Weights of a small audio frame classifier: log mel input.
Rows from block 3 of a small audio frame classifier, named by matrix and row number. Rows with one number belong to one neuron. Each number is 128 + 24 x the weight over its row's rms, rounded and kept within 0 to 255. All counts start at 0. After the name is the row's rms in percent of the matrix's.
After each neuron's rows are labels from the 100 clips, of 14976, where the neuron reaches its largest size: "responds to" is what is common among them; "loudest band" is the band of the loudest frequency at the time of the peak. Only what is clearly more common there than usual is listed. The data: short pieces for a synthesised band: melody, chords, bass and drums. In brackets: how many of the 100.
# gate: MLP gate (model.blocks.3.mlp.gate.weight, 1024x256), inputs 128-255
# fc1: MLP up (model.blocks.3.mlp.fc1.weight, 1024x256), inputs 128-255
# fc2: MLP down (model.blocks.3.mlp.fc2.weight, 256x1024, transposed), outputs 128-255

gate.379 170 [133 133 130 147 103 116 105 112 107 160 140  99 150  89 153  83 161 105 104 113 127 121 137 179 141 138 121 121 125 133 133 131 162 165 152 160 147  97 135 123 110 141 167  95 118 147 120  55 126 143 151 110 119 121 145  83 153  84 138 145 137 118 119  98 121 106 104 140 109 114 114  98 112 113 136  90 132 143 117 142 117 142 181 112 180 137 112 141 114 135 125 161 150 110 137 135 131 133 129 159 161 150  81 109  81 105 187 110 124 104 163 122 121 179 121 137 165 168 120 139 146  96 152 166  71 120 127 144]
fc1.379 194 [145 113 133 161 115 128 127 148 139 150 144 132  77 150 187 113 160  59 121 113 123 143 153 102 134  96  92  82 126 115 135 155 132 101 145 174 119 106 173 135  94 119 116  92 119 131 132 137  88 151 152 140 181 148 115 147 118 115 143 144 147 131 155 164 134  83 119 102  78  75 134 160 116 113 110 176 133 116 148 148 148 138 118 117 100 124 106  86 129 168 125 106 124 127 102 161 167 122 147 126 135 124 162 122 144 120 112 150 140 111 136 115 127 124 105 106 148 140 117 158 118  90 155 146 152 161  96 143]
fc2.379 197 [110 112 156 121 112 129 155 155 162 106 111 143 130 129  85 147  98 204 133 194 138 146 106 132 121 151 172 164 153 141 134  76 142 144  93  86 125 181  96 109 175 120 150 155 125 134 107 150 153 111 105 102  87 154 135 119 107 118 116 111 123 104 108 109 160 105 124 148 160 147 126  99 134 109 130 110 136 128 119 104 134  96 153 112 122 157 128 164 121 106 142 115 117 125 144 103  84 137 113 136 102 141 126 125 101 124 133 121  94 169 120 145 123 145 162 154 109 113  87  81 122 131 130 149 127 111 157 143]
responds to: key: A# major (31)
loudest band: 250 to 500 Hz (65)

gate.471 155 [115 118  99  99 127 162  77 119 105 120 114 127 128 149 138 139 126 110 150 128 129 127 162  84 102 124  90 121 146 123 163 122 157  89 121 120 141 154 101 161 128 117 144 116 140  97 163 174 121 134 117  99 110 144 147 164 102 109 117 145 128 154 130 149 129 145 154 138 144 113  81 109 162 135 120 131 115 126  91 178 152 125 145 109 110 136 131  71 147 121 141 151 163 138 125 142 124  78 147 110 165 117 128 155 128 142 103 133 161 102 113  98 123 115 102 113 130  90 121  57 149 121 124 107 109 145 133 118]
fc1.471 175 [116 130 116 107 120 179  86 108 112  98 122 112 109 176 132 143 124 125 134 125 142 113 126  92 124 132  93 131 136 130 154 127 146 110 111 108 160 142 106 123 123 136 113 108 167  81 135 180 126 150 109 124 119 123 136 187 108 110 118 142 134 140 144 163 122 151 192 152 134 124 114 113 160 156 114 140 125 130 119 171 123 123 126 108 127 142 135  98 145 128 160 146 170 107 120 117 127 108 137 118 159  96 144 166  97 123  95 135 143  90  67  83 134  85 107 155 128  84 115  68 163 128 130  94 147 158 143 125]
fc2.471 178 [172 126 121 152 151  86 150 113 155 134 126  78 138 147 120 134 113 159 117 123  88 124 124 165 170 114 149 182 110 161 166 110 118 150 132 148 150 136 145 116 120 166 134  98 129 152  81  69 104  91 156 115 114 141 127 137 167 120 121 148  97 130 131 133 161 122 134 135 116 124 160 149 108 145 109 110 156 109 149 102 125 129 143 170 114 121 143 179 144 104 124 147 109 144 111  84 121 157 143 164 135 178 124 103 157 128 140 115 102 135 190 147 155 168 128 139 102 159 129 123  98 134 168 159 150 133 126 138]
responds to: key: A# minor (34)
loudest band: 250 to 500 Hz (72)

gate.658 126 [129 119 128 115 116 123 102 136 129 121 124 119 129 101  79 154 102 172 137 135 114 107 100 116 120 142 152 185 100 135 128  68 138 103 118 167 134 146 135 118 164 138 125 116 123 101  80 122 146 114 109 120 100 100 133 136  98 113 109 110 121 116 163 156 188 110 148 108 128 155 167 148 115  77 107 136 117  86 147 135 123 103 112  96 107 109 105 126 129 146 119 110 125 102 122 114  92 137 117 142  94 114 112 126  91 108 123 108 118 120 121 110 138  99 119 140  61 153  49 124 106 107 130 150 129 137 138 164]
fc1.658 136 [118 123  91 117 146  97 122 177 136 166 108 121 137 158 138 146 144 135 145 117 125 138 103 112  96 151 103 151 159 101 101 116 125 125 136 136 142 162 136 152 134 127 128 139  96 132 127  86 152  95 151  79 154  95 133 154 136 124 144 147 141 193 162 137 129 104 137  98 120 156 153  94 146 133 146 132 130 141  99 160 134 165 112 146 146 149 131 126 135 120 153 134 142 119  72 111 146 134 141 141 147 102  91 122 106 168 123 132 149 163 129 127 107  86  84 181 118 141 124 148 120 160 111 145 113 100 129 150]
fc2.658 140 [106  99 129 113 114 151 168 143 130 123  83 138 144 105  77 134  99 188 143 166 155 143 145  83 137 137 159 146 125 117 118 110 153 144 105 138 148 107 139 191 177 106 151 125 147  95 128 126 156 123 159 142 101 138 114 132 126 145  85 134  92 149 148 105 139 124 137 132 170 114 109 123 164  96 142 137 121 134 132 161 119 108 157  89 115 149 128 124 107 164 119 103 134 105 107 102 121 148 117 123 121 106 136 180 110 142 155  94 139 131 115 133  81 110 116 155 128 161 166 185 136 113 168 118 158 130  93 122]
responds to: key: A# minor (33)
loudest band: 250 to 500 Hz (58)

gate.449 119 [121 141  70 123 124 152 118 150  88 132 111 144 174 119 187 112 148  68 119 132  94 130 137 137 112 130 114 136 173 142 124 111 181 160 140 139 126 131 122 143 122 119 153 108 114 167 153  88 138 114 140  96 152 138 132 116 116 103 152 159 144 124 149 134 158  89 121 144 111 117 127 116 153 120 161  94 111 151 133  97 131 134  94 132  99 138 101 123 135 116 135 166 131 131 132 108 114  83 133 148 150 134 115 125 139 138 109 142 116 142 147 143  80 108 111 117 119 132 125 125  97 122 120 150  78  92 125 108]
fc1.449 122 [ 98 124  94 129  97 135  74 161 138 134 160 127  84 105 123 147 142 129 173 130 150 147 113  80 134 132 151 112 110 132  84 119 120 101 138 131 140 155 126 160 152 114 166 149 152 133 144 155 129 129  82 141 117 126  82 156 126 147 124 127 120 116 107 159 119 106 138 115 138 152 130 122 119  84 109 141 112 122 166 165 130 113 164 118 129 112 112 130  78 172 144 119  94 136 138 139 115 101  71  95 145 141 135 109 117 141  94 141 152 137 128 140 117  59 149  97 117 135 129 162 122 109 102  95 145 148 151 139]
fc2.449 133 [132 134 129 144 128 149 135  99 114 111 148 122 130 102 148 133 130 122  93 105 106 119 150 122 165 130 191 119 110 170 176 144 176 163 104 178 144 113 121 163 100 129  88 135 128 153 118 118 107 131 118 168 120 145  88 125 147 100 135 133 140 133 132 128 145 144 151 148 120 171 151 142 163 133 111 111 102 116 165 131 105 110 126 120 145 131 123 175  66 134 121 139  69 127 163 113 111 162 101 145 104 183 151  84 122 169 105 159 196 149 141 109 157 103 141 122 103 118 112 126 150 114 153 122 138 123 175 105]
responds to: key: A# major (51); key: D minor (43)
loudest band: 250 to 500 Hz (56)

gate.357 089 [113  91  73 138 140 156 108 135 102 145 146 129 136 130 165 131 143  75 120 158 124 132 141 110 118 136 116 106 117 165 140 117 118 134 142 128 117 122 105 118 130  67 112  98 144 138 178 129 129 126 103 127 117  95 129 175 116 127 133 154 118 118 142 124 178 120 148  79 113 149  97 126 132  93  74 127  84  70 131 126 154 109 123 134 132 114 101  92 149 121 156 137  97 134 153 151 125 116 127 135 145 186 144 115 107 161  97 129 162 116 107 102  74 120 135 119 107 138 110 134 124 111  97  89 125 153 120 110]
fc1.357 073 [145 125 122 127 137 134 121 137 149 175 122 129  95 139  75 178 101 122 116 113 143 121 141 112 143 114 110 139 106 121 155 160 135 106 103 140 107  97 100  99 136 175 138 125 128 107 126 108 146 123 118 152 133  86 146 149 146 118 146 102 126 127  75 146 127 147 162 102 158 154 152 128  80 130 101 143 100 145 126  86  98 174 118 128 141 141 125 113 112 125 103 103  96 141 141 128 154 148 145  88 102 131 141  89  85 126 120 126 163  86 117 138 150 136 127 180 114 124 164 181 106 187 165  66 121 127 150 129]
fc2.357 070 [139 146 148 152 121 105 188 129 123 137 102 134 116 182 104 135 117 133 155 113 109 111 128 149 129 126 116 143 158 120 121 162  83 119 134  90 111 185 117 120 115 165  96 174 161 117  96 144 178 149 154 162 106 129 164 146 152 139 151 178 149 134 143 133 112 137 135 109 141 131 130 117 123 134 118 178 133 120 122 100 146 114 111 158 159 171 155 108 140 105  90 136 176 151 130 133 168 143 151 145 112 144 131 170 175 144 165 112 127 118  70 115 116 203 149 167 159  99 140 106 142 122 188 176 146 156 101 100]
responds to: key: C major (65)
loudest band: 1000 to 2000 Hz (33)

gate.638 140 [ 52 122 139 119 110 112 142 143 131 107 101 164 101 100 116 143 122 155 124 158 133 196  97 111 118 166 160 139 136 126 150 122 107 134  94 104 101 148 129 139 155 162 131 166 148 117 124 147 140 107 115  76 101 159 144  87 120 131  73 129 122 123 122  83 125 132 148  98 137 154 121 146 128 159 123 133 116 159 118  94  84 126 147 130 124 120 151 123 153 144 166 119 126 119 118 149  87 128 118  92 166 161 137 117 121 106 133  99 158 123 118 128 106 153 186 126 106  98 110 134 169 127  82 155 154 134 105 160]
fc1.638 151 [111  93 138 129 149 108 104 126 135 118 145 139 141 126 117 145 111 158 117 211 150 130 100 127 125 145 139 131 127 148 128  61  95 103 131 110 154 134 114 113 157 113 159 125 159 142 109 128 125 123  95 166  77 133 132 165 145 175 106 140  86 106 137  84 165 114 161 123 132 132 100 131 143 119 149 139 126  77 149 148 138  89 166 131 107 107 127 153 110  87 167 145 113 137  98  82  97  86 118 142 131 158 127 121 141 154 113 108 124 161 131  87 114 121 142 123 112 129  82 118 120  97 137 163 160 146 145 145]
fc2.638 154 [167  90 119 151 116 156 119 153 119 141 152 120 127 130 128 124 144  58 124  81 151  86 136 142 117  91  90  81  99 117 144 141 161 115 166 149 119  82 159 157  71 138 133 109 105 145 120 149 122 137 140 156 161 132 118 128 105 117 172 147 177 133 136 144 185 118 109 137 110 110 145 166 130  99 113 145 120 135 163 128 132 147 108 115 110 141  58 146 108 134 120  94 126 103 123  80 169 139 135 170  93 100 147 106 138 125 113 149 109 174 155 115 159 109 107 127 120 129 137 148 106 136 163 125 114 133 145 133]
responds to: key: F# major (43); plucked string-like (28)
loudest band: 250 to 500 Hz (52)

gate.6 085 [100  86  86 127 126 125  86 128  61 144 139 140 153 141 127 103 119 124 148 163 124 128 144 130 111 131 126 133 144 121 117 101 124 137 145 111 129 106  84 114 141  81 158 103  99 123 156 138  89 105  95 115  67  89 149 126 106 155  89 109 101 107 144 101 144 135 106 114 113 150  97 100 124  62 132 114  82 115 105 134 126  89 127 146 107  95 125 145 142 123 156 135 123 131 119 146 113  98 114 128 150 114 141 138 140 138 120  87 131 132 117 133  90 139 163  87 119 164  99 111 146 108  96 135 137 117 123 148]
fc1.6 078 [126 158 133 127 127 180 155 162 191 111 142 133  62 128 145 141 148 123 153 127 106 143 131  86 142 132 129 149 144 158 126 138 167  96  87 134  66 140 173 148 110 112 104 166 116 153 139 120 167 139 150 136 138 125 105 143 120 117 122 138 164 130 193 146 170 111 127 146 110 130 106 174 164 212 120 124 134 152 148 121 130 129 132 113 160  90 137 137 146 160 136 144 160 106 116 157 117 156 145 117 155 141 159 130 115 131 114 121 141  99 179 129 124  87  71 132  93 130 124 127 134 125 146 149 160 143 188 128]
fc2.6 068 [133 163  98 100 129 134 112 138 146 104 106 163 201 126 123 143 152 140 102 151 108 123 133 125 103 119 112 118 100 109 101 119  61 109 127 128 116 132 149 133 154 157 173 130 103 111 109 132 152 116 145 135 140 115 164 116 132 154 137 110 112 116 112 101 112 120  81 122 139 122 156 128 139 140 167 139 162 123 111 100 154 121 106  79  96 160 146 134 140 102  94 128 116 149 140 113 136 146 103  97 101  79 110 149 119 129 168 121  85 116 161 157  62 127 137 119 140 155 166 146 123 140 117  82  88 125  96 138]
responds to: key: F# major (35); key: F# minor (27); clipping (25); text has "clipped" (25)
loudest band: 250 to 500 Hz (62)

gate.431 158 [ 81 127 117 132  62 120 116 141 100 123 101 153 154  88 136 105 156 131 124 159 119 167 146  77 102 143 150 125 101 118  73 120 160 145 117 127 128 120 125 141 141 133 159 154 142 122 145 134 150 149 124 102 117 170 102 100 125 112 116 119 124 137 155  94 106 126 127 110 144 137 125 130 131 149 155 128 140 145 145 135 116 107 126 105 142 126 138  77 146 111 118 148 159 111 141 150 104 127 113  84 136 109 108 118  68 114 150 150 172 123 105 114 104 109 104 118 166 121 146 139 186 155 119 103 109 123 116 128]
fc1.431 172 [121 105  99 171  82 111 101 147 119 165 145 131 128  96 168 104 183  84 110 100 118 139 157 139 127 127 103 117 103 135 128 158 156 118 167 198 140  92 145 149  89 176  95 104 106 117 138  98 105 150 155 175 151 148 103 117 143 136 174 153 114 128 134 117 111 118 124 128  99 126 141 105 113 140 134 142 113 121 174 145  98 138 123 142 141 101  98 128 109 121  94 114 131 104 142 129 170 116 119 118 118 113 117  95 139 131 147 146 161 109 168 127 118 125 100 116 158 156 150 148 140 127 166 143  62 120 138 112]
fc2.431 176 [135  96 132 116 139 148 123 116 125  78 165 113 114 142 130 133 116 119 149 117 174 128 132 161 158 130 171 107 112 119 143 113 171 129 133 146 158 117 120 154 123 101 137 146 137 145 144 162 136 136 124 132 145 166 117 151 152 133 114 140 112 134 116 112 149 120 130 111 109 112  95 109 214 114 158 128 167  85 153 189 162 160 131 129 129 145 123 141 112 118 154 109 162  85  96 117 142 104 122 153 137  86 147  90 142 133 112 122 103 200 148 106 170 127 106 148 131 154  97 112 147 100 148 158 117 142 182 139]
responds to: key: G major (49); key: A major (29)
loudest band: 250 to 500 Hz (57)

gate.752 090 [119 141 101 120 147 124 108 126 118 119 142 160 165 110 167 124 151 130 141 185 148 103 137 107 143 120 144 133 111 153 127  76 132 148 156 134 126 160 127 153 120 119 153 150 148 120 144 149 112 149 132 124 113 116 114 141 122 138 124 174 130 103 138 124 137  98  95 100 120 105 132 104 139 118 133 142 144  82 146 191 145 118 147 131 112 113 141 117 138 113 180 131 111 134  97 158 125  98 115 139 178 139 114 108 110 189 128 134 141 152 124 133  83 117 106 115 160 156 105 104 116 126 140 129 115 120 143 119]
fc1.752 081 [123  94 133 120 116 115  91 109 105 124 134 110 113 114 156 116 145 150  91 132 120 129 138  98 123 140 131 130  55 172 119 118 130  76 129 159 155 161 143 154 128 167 106  87 125 129 106 115 104 152 144 172  94 105 135 124 153 147 143 107 121 145 133 122 118 124 176 159 158  98 101 110 141 137 116 135 138  94 177 147 140 123 139  94 184 140 126 104 132 113  82 141 147 110 129 111 107 118 146 139 110 152 122 135 126 150 150 139 178 116 123  96 130 144  85 145 141 134 108 138 147 140 131 121  90 130 114 102]
fc2.752 077 [118 118 120 143 114 125  77 132 128 131 155 117 121 114 167 128 138 101 115 138  97 175 155 135 147 136 169  88 105 151 171 137 163  91  95 148 135 103 118 114 122 127 149 160 147 159 149 114 142 139  82  75 101 155 101 124 159 124 118 142 130 105 139 132 118 120 147  82 115 166 110 145 142 139 130 113  99 137 140 142 113 114 162 119 109 129 121 127 123 179 149 163 109 104 144 142 105 102 116 110 154 178 134  84 100 154  92 153 153 161 173 135 152  68 162 116  87  98 145 119 157  97 119  84 148 159 152 170]
responds to: key: A# minor (30); key: F major (29)
loudest band: 250 to 500 Hz (59)

gate.696 039 [101 105  70 159 100 130  75 173 135 167 151 163 150 121 162 109 155 117 100 186 166 168 133 120 116 139 100 115 142 166 125  81 181 146 133 142 113 134 146 134 140 120 147 103 108 140 176 111 123 128 120  99  99 136 145 147 111 157 134 117  91 115 127 104 169 105 112 125 110 121 107 127  95  97 139 125 101 107 136 127 140  94 124 125 128 108  83 126 135 139 148 129 127 136 105 143 118 114 127 137 185 134 109 108 126 123 125 124 140 132 133 127  48  95 145 112 133 143 120 133 128  91 139 144 134 145 112 150]
fc1.696 031 [105 154 121 169 126 100 162 155 168 138 156 126  72 109 115 127 146 137 168 118 135 141  91 120 130 126 105 166 145 101  86 125 142 101 105 109  97 140 137 138 121 134  76 169 148  83 160 181 116 126 131  87 109 116 120 136  77 156 122 156 137 120 111 172 138 108  96 125 123 124 143 134  82 132 110 117 110 108 164 187 147 118 151 108 127 158 119 147 133 165 130  73 122 104  94 130 121 143 111 123 117  99 154 110 130 162 111 141 125 123 121 139 115 147 117 126 104 144 101 149 115 133 120 168 162 137 137 126]
fc2.696 022 [144 121 109 111 124 142  68 124 114 118 144 155 175 134 140 120 131 108  93 172 158 135 139 129 103 102 136 108  83 141 142  99 178 105 197 142 148 149 163 151 133  81 167 141  91 110 153 161 182 148 162 106 133 123 158 133  90 114 131 133 143 130 139  77 171 146  97 128 108 136  99 119 132 146 132 130 144 104 131 125 158 134  92 153 127 126 122 133 187 100 141 120 150 119 117 171 158 150 163 161 146 164  76 141  82 148 153 124 123 132 101 119 119 122 105 120 147  94 124 151 120 152 110 114  95 111 162 150]
responds to: key: G major (33); key: G# minor (30); vibraphone-like (27)
loudest band: 250 to 500 Hz (52)

gate.360 018 [ 58 108  51 164  80 156 135 148 148 150 143 123 141 123 138 134 155 105 106 154 167 158 112 144 153 126 112 131 148 116 117  85 161 156 131 128 118 127 153 171 140 115 124 114 109 111 164  96 161 125 150 157  95 126 181 135 106 105 124 151  98 109 143 115 152 140 104 120 114 144 136 133 150 129 148 104 108 126 104 126 148 114  98 104 153 104 108 125 158  91 174 126 112 149 160 141 128 160 114 139 186  99 110 137  88 122 130 103 138 119 123 144  66 163 124 147 120 156 151 117 134 153 118 128  98 110 120 152]
fc1.360 015 [131 156 122 106 154  67  95 107 129 105 122  63 115 173 142 113 129 138 152 115 149  99 111 128 132 119 123 154 119 126  84 123 131 134 130 117 167 117 139 112 120 118  95 101 118  89 120 112 117 122 153 130 138 119  99 118 141 124 129 125 110 142 127 133 111 124 142 156  83 117 117 103 100 104 125 113 155 122 139 159  93 137 150 114 188 133 108 124 117 117 107 135 130 152 156 104 127 153 124 106 150 120  87 175 182 132 128 100  93 146 116 147 162 103 102 137 125 143 114 132 119 142 175 174 125 139 120  93]
fc2.360 007 [138 132 130 139 106 133 102 138  97 109 148 124 103 131 137 127 153 135 153 110 120 124 147 110 132 126  75 164 177 151 132 140  96 104 120  91 109 187 115 128 108 147 129 130 165 177 135 134 160 158 151  95 124 127 155 120 134 113 164 131 145 127 155 163 151 116 146 135 150 139 121 114 180 129  94 115 160 145 111 144 142 104 200  85 184 116 134 127 123  89 125 178 124 131 128 125 110 126 119 114 133 173 117 130 100 119 141 173 161 169 160  90 158 155 117 119 129 105 120  73 141 118 133 149 123 170 112 129]
responds to: key: A# major (73)
loudest band: 250 to 500 Hz (52)

gate.489 116 [144 133 111 117 134 157  83 113  91 122 116 146 150 146 114 139 116 113 145 138 148  93 179 123 112 103 119 126 135 192 165 117 143 110 104 116 123 136 109 146 131 129 139 133 160 112 150 164 115 141 124  93 127 109 133 150 121 116 121 169 129  89 182 132 148 143 127  99 145 126 113  71 118 125 134 148 139 144  82 158 125 114 116 123 127 137 142  91 175 130 149 186 151 154  75 149 152 120 126 111 175 158 136 105 135 142 140 116 141 120 139 125 105 106 124 160 159  88 152 122 134 137 178 101 113 118 163 143]
fc1.489 123 [161 163 121  99 156 158  98  93  82 104 111 134 133 175  99 138  92 120 188 118 142  89 137 125 123  91 127 131 106 188 158 131 119 123 124 101 120 111 112 137 130  78 133 124 121 115 161 165 155 128 121 104 131 107 147 168 120 131 113 129 116 106 186 143 127 157 131 137 132 120 107  50 139 112 103 129 140 153  69 136 138 121 100 126 111 138 161 123 176 144 140 151 156 142  76 145 157 138 144 128 169 121 143 153 149 149 127 133 114 135 119 150 132  97 132 140 142  90 144 107 123 142 164 103 154 151 161 126]
fc2.489 129 [171 139 143 116 156 114 144 117 178 129 131 146 123 120  86 155  97 154 173 136 115 110  96 147 135 104 159 104 121 115 147 114 152  96 170 150 139 126 122 157 130 164  93 160  88 104 127 165 141  92 124 124 131 114 128  95 124 133 106 123 156 146 122 120 182 178 109 146 132 149 156 116 137 170 135 142 151 149 215 116 146 148 101 209 100 118 152 168 133 132 113 109 110 123 154 123 144 159 125 130  89 137 104  95 175 158 126 129 126 172 149 145 180 160 102  88 105 153 103 115 107 141 114 150 137 124 135 132]
responds to: key: A# minor (28)
loudest band: 250 to 500 Hz (46)

gate.563 124 [110 109 102 152 120 158 166 138 149 159 139 139 168 126 156 120 146 127 150 164 155 133 106 130 138 135 120 126 154 148 119 115 115 188 146 147 159 114 136 126 148 145 176 134  91 174 179 126 152 141 126 160 130 122 131 200 140 130 108 122 100 142 144 113 123 127 130 108 129 136 140  95 119  87 130 125 104 139 125 187 148 104 151 145 113  87 118 144 151 135 185 107 134 127 152 133 106  88 135 145 168 119 142 165 143 141 122 120 148 116 136 130  98 110 180 140 147 169 150 182 172 167 134 145 134 132 127 167]
fc1.563 157 [102 135 117 106 122  94  99 142 110 108 135 122  88 140 147 105 142 111  82 106  79 120 139 131 117 146 118 151 143 129 137 114 142  81  97  90  98 142 106 118 119  98  71 109 137 100  97 114  95 120 126  89 109 146 147  56 113 128 154 113 129 101 106 134 114  97 133 160 134  95  98 155 132 145 134 107 122 121 129  62 112 123  98  85 135 177 116 103 123 125  72 156 133 126  97 127 108 137 138 116 122 123 130 108 126 104 120 135  91 145 119 110 117 147  83 120 113 104  90  79  98 101 107 142 103 118 102  79]
fc2.563 157 [ 76 122 109 135 124 141 152 200 143 136 151 158 114 180 158 139 162 120 105 158 126 150 166 124  84 157 112 138 148 139 162 108 127 110 136 133  74 130 156 157 136  88 139 147 115 123 130 125 159 134 146 145 124 133 211 148  90 153 163 122 124 123 108 130 141 110 106 122 117 109 108 142 143 141 144 131  95 102 158 133 153 112 104 160 129 161  91 122 170 102 139 125 161 132 106 132 120 132 186 130 150 146 136 129 151 149 152 123 117 131 134 154  57 173 126 151 113 148 132 140 104 116 154 166 144 145 158 141]
responds to: key: C major (42)
loudest band: 250 to 500 Hz (58)

gate.397 105 [117 151 123 129 107 150 111 137 134 116 163 134 102 168 137 112 143 133 129 134 126 110  86 154 140 130 150 149 146 171 169  83 149 122 134 122 112 111 116 100 130 154  66 150 132 100 141 175 137 134 119  94  99 107 147 100 102 153 105 135 133  84 127 143 150 144 134  85  92 159 154 112 134 159 142 139 133 138 160 141 126  86  58 158 119 140 137 139 202 158 201 103 141 124  84 140 131 152 142 146 114 110 141 122 150 144 102  99  89 140  90 138 125 122 110 168 107 128  91 139 130 161 133 143 165 142 132 136]
fc1.397 117 [146  95 137 145 130 118 155 116 103 134  96 135 127 108  94 140 118 131 166 132 138 105 173 114 118 135 118 120 100 121 122 149  77  93 163 134 162 149 163 157 122 123 175 112 133 121  81 119 179 134 147 167 141  92 107 104 148 125 156  90 132 169 121 113 154 133 130 165 167 151 129  78 127 102 127 174 117  96 115 126 115 150 157 124 102 107 102 112  81  89  61 152 123 140 195 130 154 124 103 164 123 140 115 160 136  93 155 141 137 140 103 101 131 140 147  86 147 103 151 140 118  81 153 126 157 138 100 167]
fc2.397 112 [ 73 163  99 137  94 130  78 161 121 126 155 133 140 100 149 118 152 115 129 158 101 161 125 104 140 138 129 126 148 138 100 105 134 113 120  99  82 146 119  97 142  89 140 137 143 138 142 101 114 138  70 111 110 121 130 117  87 134 161 131 133 101 141 131 147 100 116 131 135 144 109 162 127 169  84 107  77 144 134 101 120  92  96 105 110 117  70 144 148 165 148 108 129 115 138 134  73 126 139 118 145 145 135 112 106 171 111 143 138 132 133 144  43 112 124 112 124 134 103 116 131 157  74 103  91 135 120 123]
responds to: key: A# minor (55); key: A# major (45)
loudest band: 250 to 500 Hz (49)

gate.148 047 [105 116  84 135 129 127 106 137 123 141 122 103 155 111 130 127 168  94 108 159 133 180 106 151 122 132 108 128 125 120 142 109 130 162 123 138 118 117 114 114 121 135 171 131 116 111 153  82 147 114 128 111 103 132 141 141 135 137 101 150  95 140 153  78 153 136 112  91 100 153 117 103 132 134 118  74 113 106 111 111 131 130 150 128 107 122 128 131 155  91 143 158 123 128 145 120 108  87 129 119 162 184  99  93  97 110 122 118 168  74 148 135  81 131 142 125 108 145 130  96 135 157 109 111  61 145 130 123]
fc1.148 038 [151 121 162 123 137 167 150 117 132 128 132 120 131 137 123 115 119 135  67  92 136 123 148 176 142 118 141  74 137  89 161 150 134 170 127 162 139 141 101 151 115 179 126 102 117 156 104 154  91 142 125 128 128 118 131  75 142  99 103  83 160 145 119 124 100 161 110 119 162 126 137 152 176 110 164 150 148 148 133 127 131 148 118 139 154 144 138 128 145 138 141 122 164 120 100 127 140 147 146 135  64 130 115 146 187 104 149 113 100 126 130 117 183 144 125 180 137 161 147 144 128 126 168 163 122  85  95  92]
fc2.148 023 [114 124 143 162 114 104 150 170 130 146 150 132 160 144 145 118 135  81 100 111 108 131 111 149 115 147 150 126 185 130 111 130 150 131 182 133 159 116 125 114  92 143 113 126 109 138 129 116 180 131 145 138 140 132 164 172  94 125 171 183 126 149 143 137 136  96 159  99 106  90 120 111 134 117 167 133  99  96 132  99 140  95  85 169 129 125  93 110  96  85 117 163 106 114 101 140 104  69 144 153 111  86 130 138 178 141  94 140  97 130  50 107 103 122 117 103 131 117 139 135 122 125 120 201 138  87  96 112]
responds to: bowed string-like (35); key: A# major (32)
loudest band: 250 to 500 Hz (54)

gate.388 085 [121  71  77 127 134 118  86 140 101 148 129 129 147 149 138 119 123 122 131 134 126 139 152 114  98 140 113 120  69 106  88  99 116  80 150 147 144  94 117 142 155  99 214 114 113  99 148  97 148 104 102 134  78 108 133 154 117 161 111 134 103 131 119 118 142  92 138  99  97 143 107 131 101 103 110 113  78 107  78 133 107  68 109 115  86 100 104 119 115 149 142 130 153 122 131 137 107  75 146 106 152 122 135 125  76 146  97 103 124 131 147 116 102  81 127 113 109 150 152 114 126 106 117  93 118 139 123 143]
fc1.388 080 [ 90 120 124 147  93 126 141 178 157 143  97 117 122  90 141 114 147 125 104 127 104 152 166  69 152 148 105 122 114  87 147 167 150 151  59 156  71 139 128 158 135 145 116 189 129 132 141  96  86 141 161 110 157 152 125 119 111 117 144 100 133 115  99 124 144  90 128 104 137 122 147 168 148 170 153 152 117 147 138 145 111 111 159 126 127 113 103 121 128 119  94  96 111  96 118 125 126 158 131  70 142 106 151  73  82 127 163 144 166 114 174 145 112 153 104 124 130 143 137 143 155 117 157 110 107  92 106 168]
fc2.388 081 [134 155 145 142 177 106 151 126 138 185 131 133 151 111 113 141 145 111 135 134 102 134 141 125 157 126 138 120 145 101 171 169 134 121 171 150 129 145 143 141 106 117 121 144 142 102 142 110 152 125 165 153 135 116 143 126 179 152 103 131 120 144 105  91 150 161  81 144 114 113 114 137 154 129 107 147 130 123 170 161 126 189 146 157 109 128 156 143 107 148 129 141 135 136 157 162 182 128 146 123 152 164 144 128 141 129 132 109 165  91 152 117 110 191 141  78 154 187 149 108 116 102 145 113  93 120  94  83]
responds to: clarinet-like (28)
loudest band: 250 to 500 Hz (47)